{
  "model": "model that predicts height in the pile at each pixel",
  "dataset": "dead-leaves pictures: piles of overlapping shapes",
  "train_examples": 145000,
  "image_size": 64,
  "crop_scale_min": 1,
  "horizontal_flip": true,
  "cutout": 0.25,
  "arch": "unet",
  "norm": "groupnorm",
  "hidden_act": "gelu",
  "weight_standardization": false,
  "pixel_unshuffle": 2,
  "widths": [48, 96, 96],
  "blocks_per_level": 3,
  "block": "basic",
  "attention": false,
  "upsampling": "nearest_conv",
  "loss": "l1",
  "targets": "height in the pile",
  "init": "trunc_normal_002",
  "residual_init": "zero_last",
  "optimizer": "soap",
  "beta2": 0.99,
  "learning_rate": 0.0035,
  "beta1": 0.9,
  "shampoo_beta": 0.95,
  "eps": 1e-08,
  "precondition_frequency": 25,
  "max_precond_dim": 1536,
  "merge_dims": false,
  "one_sided": true,
  "adamw_lr_other_params": 0.0021,
  "max_steps": 7200,
  "batch_size": 256,
  "epochs": 12.7,
  "lr_schedule": "cosine",
  "final_lr_fraction": 0.01,
  "warmup_steps": 1440,
  "weight_decay": 0.09,
  "adamw_weight_decay_other_params": 0
}
Rows from block 10 of a small model that predicts height in the pile at each pixel, named by matrix and row number. Rows with one number belong to one channel. Each number is 50 + 10 x the weight over its row's rms, rounded and kept within 0 to 99. All counts start at 0. After the name is the row's rms in percent of the matrix's.
After each channel's rows are labels from the 100 images, of 14848, where the channel reaches its highest value: "responds to" is what is common among them. Only what is clearly more common there than usual is listed. The data: dead-leaves pictures: piles of overlapping shapes. In brackets: how many of the 100.
# convs0: first 3x3 conv (model.decb.0.2.convs.0.weight, 96x96x3x3, each kernel summed), inputs 0-47
# convs1: second 3x3 conv (model.decb.0.2.convs.1.weight, 96x96x3x3, transposed, each kernel summed), outputs 0-47

convs0.18 091:50 47 42 41 57 32 36 51 66 42 41 47 49 47 52 48 54 26 44 52 49 56 54 46 40 41 45 59 55 45 46 38 50 34 52 43 45 65 29 28 46 51 52 40 69 45 54 50
convs1.18 125:48 41 58 53 53 51 51 40 25 51 52 42 43 50 22 50 42 41 57 61 51 51 43 52 31 56 41 39 38 51 46 51 34 48 35 41 64 55 56 63 68 43 53 41 47 58 45 64
responds to: mixed sizes (62); flower (26)

convs0.36 077:62 36 46 39 37 30 37 56 46 39 47 58 59 40 49 55 61 42 53 42 62 53 47 65 40 51 55 38 84 49 53 47 39 33 42 59 45 54 50 57 40 44 30 56 48 38 63 58
convs1.36 099:44 39 41 30 59 33 49 43 50 52 46 58 53 67 62 54 56 52 46 46 39 49 46 46 63 53 60 67 35 51 50 54 37 37 32 54 50 44 55 44 75 47 44 23 56 57 34 42
responds to: textured (89)

convs0.32 093:48 46 54 58 69 52 57 53 35 65 48 32 60 59 47 76 55 68 52 36 44 52 46 46 37 60 53 61 29 53 32 43 47 66 47 55 32 47 32 35 37 50 61 42 36 41 53 42
convs1.32 108:41 44 56 51 48 60 55 63 64 46 50 51 29 55 43 45 55 41 56 71 51 59 40 55 66 47 44 62 42 37 37 62 56 66 54 52 57 55 62 50 51 48 57 62 41 46 49 47
responds to: large pieces (97)

convs0.69 101:50 52 54 70 67 57 60 39 40 37 58 32 56 40 50 50 32 73 61 32 37 43 50 48 62 56 32 39 48 56 45 53 54 50 49 31 55 54 50 48 59 45 46 60 26 54 60 47
convs1.69 106:65 55 63 36 45 53 62 46 59 51 45 64 32 48 46 70 59 64 37 47 66 67 40 60 71 48 61 63 58 54 45 38 49 56 52 53 53 58 40 47 57 45 57 56 67 51 57 34
responds to: large pieces (83); gear (49); ring (26)

convs0.92 109:56 48 37 24 47 51 55 50 48 38 55 40 40 52 47 37 49 57 55 60 38 50 44 32 51 49 59 36 54 38 62 48 32 33 46 51 36 46 38 63 46 54 44 46 45 34 24 47
convs1.92 114:49 46 52 60 48 51 38 68 39 62 50 41 47 42 50 34 54 44 38 48 75 48 43 64 53 60 54 56 57 67 45 50 49 27 47 42 44 58 55 41 75 60 46 58 57 49 43 69
responds to: textured (71); large pieces (65)

convs0.95 078:62 53 56 53 34 52 54 32 47 54 29 49 51 37 51 36 52 53 37 46 43 42 44 56 54 43 47 56 57 47 46 51 52 51 44 47 41 41 38 46 52 35 30 28 43 53 31 46
convs1.95 110:49 54 44 79 44 56 51 61 59 48 42 39 45 44 55 64 42 37 63 41 52 70 42 49 48 71 56 57 60 79 36 54 49 50 62 24 32 53 58 46 59 51 60 61 45 53 41 68
responds to: small pieces (83); hexagon (27); pentagon (26)

convs0.10 078:50 61 66 47 30 49 46 40 52 52 51 47 52 45 38 51 51 50 33 42 48 64 44 43 51 52 50 44 43 39 42 61 31 51 47 42 59 59 49 47 55 42 38 53 43 47 52 54
convs1.10 099:57 46 42 40 51 57 49 57 32 57 40 52 43 46 68 42 41 64 41 51 59 36 51 57 54 52 54 53 68 58 54 67 56 19 39 53 55 56 51 49 48 48 56 55 62 61 54 60
responds to: textured (91); large pieces (88)

convs0.28 070:42 38 49 69 51 46 40 44 36 52 50 32 48 53 37 52 56 43 50 57 21 49 38 45 37 49 60 47 41 55 57 47 56 53 50 58 46 61 42 38 48 39 43 47 52 52 36 45
convs1.28 120:50 58 45 46 47 45 61 39 62 47 43 58 45 55 68 58 43 48 54 54 41 48 60 46 68 58 25 66 39 58 41 50 31 29 50 45 54 46 45 50 50 44 45 48 65 63 54 56
responds to: small pieces (72); circle (33)

convs0.91 099:41 51 45 43 38 60 53 38 52 29 46 54 45 37 50 56 57 44 28 49 54 46 41 49 66 51 54 39 67 52 60 45 53 56 50 35 45 52 31 72 53 55 27 47 59 46 52 35
convs1.91 072:61 47 53 52 54 35 51 43 58 67 62 52 21 46 37 42 55 52 52 47 55 49 49 44 39 40 41 59 56 50 30 65 56 57 35 47 46 67 49 58 55 63 60 51 54 59 38 53
responds to: large pieces (95); cross (41); flower (39)

convs0.42 088:56 59 35 42 62 52 60 53 38 36 69 52 76 43 44 50 36 40 42 47 55 49 63 43 46 71 47 35 69 42 38 54 43 35 45 38 39 38 39 46 63 55 47 45 30 47 51 46
convs1.42 073:54 41 55 58 62 41 50 53 63 58 49 64 31 59 38 51 44 41 47 59 34 62 23 59 67 25 55 61 47 56 50 43 49 52 52 53 46 47 41 55 59 44 45 65 59 62 43 47
responds to: large pieces (100); shaded (81)

convs0.11 100:57 53 33 52 45 53 49 51 52 50 48 48 47 44 54 40 49 38 38 57 56 26 53 43 52 49 38 49 59 55 50 58 42 53 40 35 39 35 50 52 50 43 26 45 51 54 52 52
convs1.11 085:58 48 48 63 45 55 55 43 39 46 58 47 37 50 48 57 48 51 57 53 45 59 46 41 38 49 40 50 34 21 60 56 52 19 41 53 47 73 53 64 58 64 47 42 65 52 46 60
responds to: textured (72)

convs0.44 112:72 47 53 46 58 39 42 52 52 51 56 53 45 49 52 48 42 42 65 56 72 47 48 54 47 46 30 61 75 42 54 54 37 41 39 37 47 29 54 53 42 60 43 47 46 49 46 48
convs1.44 060:44 45 39 32 50 50 44 42 46 38 47 61 50 51 62 64 64 56 64 33 53 55 42 55 47 40 62 47 42 31 38 48 70 32 46 56 50 43 50 47 69 53 53 47 54 53 46 36
responds to: textured (79); small pieces (65); grey (35)

convs0.4 097:59 54 59 53 55 58 48 56 41 52 52 45 60 43 49 46 46 33 60 50 45 40 49 29 45 44 44 58 59 51 40 56 43 36 48 40 51 53 62 55 45 56 54 39 54 50 39 50
convs1.4 092:50 57 55 60 31 51 44 65 48 45 48 59 19 62 58 47 52 69 70 59 69 54 60 59 50 54 61 64 60 49 53 57 65 42 60 64 31 36 32 48 39 54 65 69 52 59 54 71
responds to: large pieces (89); cross (30)

convs0.33 073:49 52 41 57 59 44 62 44 60 48 63 45 32 48 41 62 50 39 58 56 32 37 48 37 43 50 51 47 34 57 28 56 43 55 39 37 35 55 42 39 51 33 41 46 46 55 46 73
convs1.33 096:44 60 64 58 56 53 68 54 46 58 63 48 62 59 61 50 47 75 54 47 38 56 61 43 78 63 53 63 52 63 58 56 72 58 57 63 40 29 45 70 53 56 58 40 46 37 51 28
responds to: large pieces (94)

convs0.48 091:62 37 34 49 57 51 52 43 38 40 44 42 56 38 52 46 54 49 24 66 54 30 45 40 47 49 42 39 42 56 33 57 44 38 47 41 34 37 44 44 48 54 43 44 48 49 41 45
convs1.48 117:63 56 58 51 43 56 48 61 55 59 67 41 39 40 33 44 49 45 58 57 45 54 52 53 59 46 46 61 58 49 58 65 51 40 41 35 50 56 55 63 53 40 58 56 77 49 54 53
responds to: large pieces (76); textured (76)

convs0.13 084:56 55 52 58 29 53 54 46 38 69 32 39 57 41 49 45 49 50 35 51 45 22 52 43 50 51 48 51 37 51 39 52 38 52 49 56 60 47 61 64 51 47 37 45 39 64 49 16
convs1.13 105:63 50 49 51 57 48 58 44 57 59 54 44 27 48 51 57 46 63 68 53 51 50 46 53 64 41 36 50 54 40 60 63 43 78 50 29 57 57 46 39 47 37 57 67 75 55 53 57
responds to: large pieces (75); gear (29)

convs0.80 081:46 51 61 77 59 48 54 44 43 56 41 51 39 69 48 45 52 50 44 58 34 46 47 45 58 52 46 40 39 58 49 46 50 59 51 46 49 48 62 67 44 31 49 61 30 57 71 53
convs1.80 099:49 48 52 45 54 51 59 28 53 41 55 68 37 63 60 60 56 68 56 45 62 54 55 43 56 62 31 67 51 47 48 40 46 53 46 50 46 58 49 51 48 57 56 65 74 56 33 65
responds to: mixed sizes (61)

convs0.43 098:56 58 64 52 56 38 74 49 49 25 52 53 58 59 46 49 51 35 57 36 41 53 49 42 50 66 36 38 55 40 40 54 47 43 20 35 51 35 43 58 46 54 55 21 46 71 45 64
convs1.43 076:60 62 64 67 56 61 44 43 60 59 51 55 35 57 36 65 48 55 50 51 48 60 51 48 66 47 58 62 67 57 57 38 56 56 58 61 38 48 54 51 46 39 43 60 59 46 44 40
responds to: large pieces (100)

convs0.21 072:47 44 38 30 56 43 50 44 48 60 64 38 45 34 57 36 55 57 31 35 62 53 63 48 52 49 53 54 48 53 42 53 47 38 45 24 42 34 52 44 38 51 38 60 38 53 50 51
convs1.21 098:62 52 42 58 62 63 31 60 42 41 43 47 42 55 57 49 46 52 70 48 53 46 40 49 58 51 50 49 64 39 58 55 53 62 43 53 71 53 53 55 28 44 71 59 48 51 54 43
responds to: mixed sizes (81)